config = dict(
    init='orthogonal',
    orthogonalizer='newton_schulz_5',
    warmup_steps=60,
)
Rows from block 8 of a small multi-label image tagger, named by matrix and row number. Each number is 128 + 24 x the weight over its row's rms, rounded and kept within 0 to 255. All counts start at 0. After the name is the row's rms in percent of the matrix's.
Before each channel's rows are labels from the 100 images, of 14976, where the channel reaches its highest value: "patch colour" is the nearest of a few named colours to the mean colour under the peak; "responds to" is what is common among them. Only what is clearly more common there than usual is listed. The data: single printed letters, digits and signs in grey, bent and noisy. In brackets: how many of the 100.
# r30: branch 2 reduce pointwise conv (model.blocks.8.r3.0.weight, 80x320x1x1), inputs 107-213

patch colour: grey (59)
responds to: serif (95); bold (72)
r30.27 104 [171  81 146 153 130 145 108 112 105 128  98 145 181 153  76 120 108  96 151 149 112 142 172 122 120 100 120 132  91 113 130  61  90 127 117 143 117 120 156 161 131 148 133 167 128 160 100  70 115 150 126 127 113 111 134 149 128 138 109 154 108 102  99 140 125  98 112 132 140  77 163 137 175 131 125 110 131  70 141 104 144 162 142 132 154 124 129 159 169 146 131 146 154 103 139 146 122  97 153 133 132 120 110  83 132 120 148]

patch colour: white (72)
responds to: dark on light (72)
r30.35 090 [121 191 133 115  75 173 116 121 139 103 130 153 139 143 109 173  90 110 155  76  89 113 144  97 118 151  94  76 130 130 190 130  78 127  91  87  45 112 126 104 127  92 114 135 137 175 117 113 112 147 104 135 161 152 140 130 156 170 113 103 114 137 163 120  73  89 129 140 109 121 106 134 107  95 110 126 105 112 100 120 145 172  84  96 116 148  97 113 104 105  87 130 109 164 156  79 104 103 111 150 115 127 128 128 144 148 141]

patch colour: grey (51)
responds to: bold (76)
r30.26 102 [169 143  94 121 102 105 102 136 120 100 101 123 104 163 119 127 131 143 131 135 114 170 146 113  96 102 158 105 128  94 163  97 101 113 122 141 127 190 128 129 154 142 164 122 141 164 125  68 186 111 186  93 113 124 116  90  90 152 134  75 144  94  87  86 122 115 142 164  76 138 146 107 133 106 131 162 159 128 131 129 148 134 104 158 139 130 129 137 113 199 137 131 159 129 106  92 149 116  89 124 112 133 111 119 117 116 130]

patch colour: white (76)
responds to: dark on light (83)
r30.10 100 [140 151 108 110 133 121  96 132 120 143 172 147 125  78 133 136 130 122 143 130 195 170 151 124 124 148  91 131 114 171 109 104 137 146  96 122  99 147 130 104 138 157  98 101 139 126  57 143 131 100 119 117 157 147 140 106 108  98 133 156 119 145 147 137 183 130 128 180 132 140 150 116 115 124 124 114 156 158 148 163 118 135 100 142  88 105 135 157 154 121 156 147 175 127 113 107  85 108  89 113 168 125 122 130 133 132 125]

patch colour: white (100)
responds to: dark on light (100)
r30.37 105 [128 147 153 154 140 159 104 142 128 158 143 177  90 168 136 176 114 142 143 108 111 153 115 119 133  96 151 112 156 167 114 134 136 129 166 131 103 139 127 142 162 119 139 100 101 197 120 128  83 101 156 146 149  83 133 138  95 124  77 150 112 139 156 165 127 132 141 164 135 150  87 163 143 102 151 155 153 134 167 192 173 177 120 150 126 129 131  92  95 127 120 206 184 117 147 112 139 126 119 124 115 140 104 141 125 119 132]

patch colour: grey (35)
responds to: bold (75)
r30.69 090 [131 131 140  82 137 152 154 131 129 132 102 141 114 134 136 105 150 152 145 137 116 168 111 123  86  95 168  53  92 116 105  80 169 138 103 167 135  87  90 123 160 140 127 135 103  85 116 160  69 134 128 113 149 144  83 144 131  62 176 121 122 154 104 202 145 134 130 109  88 124 101 160 129 111 128 124 126  89 118 105 146  69 132 209 145 115 115 146 121 170 142 107 137  93 129 157 142 155 137 117 127 147 130 128 140 137 107]

patch colour: white (69)
responds to: dark on light (72)
r30.45 100 [ 98  84 159 132 136 164 129  94  97 150 116 118 120 101  96 119 111 128 111 160 146 139 160 105 169  97 114 135 108 135 125 116 103 152  82 161  84 137  83 131 122 144 125 154 115 109 177 124 129 111 106 107 122 115 127 147 128 126 188 108 104 142 112 104 111 134 174 110 194 160 129 124 151 145 132 142 167 100 144 118 173 147 130 146 143 152 124 120  77 125  84 120  78 117 112 118 171 161 121 119 153 116  97 148 158 124 107]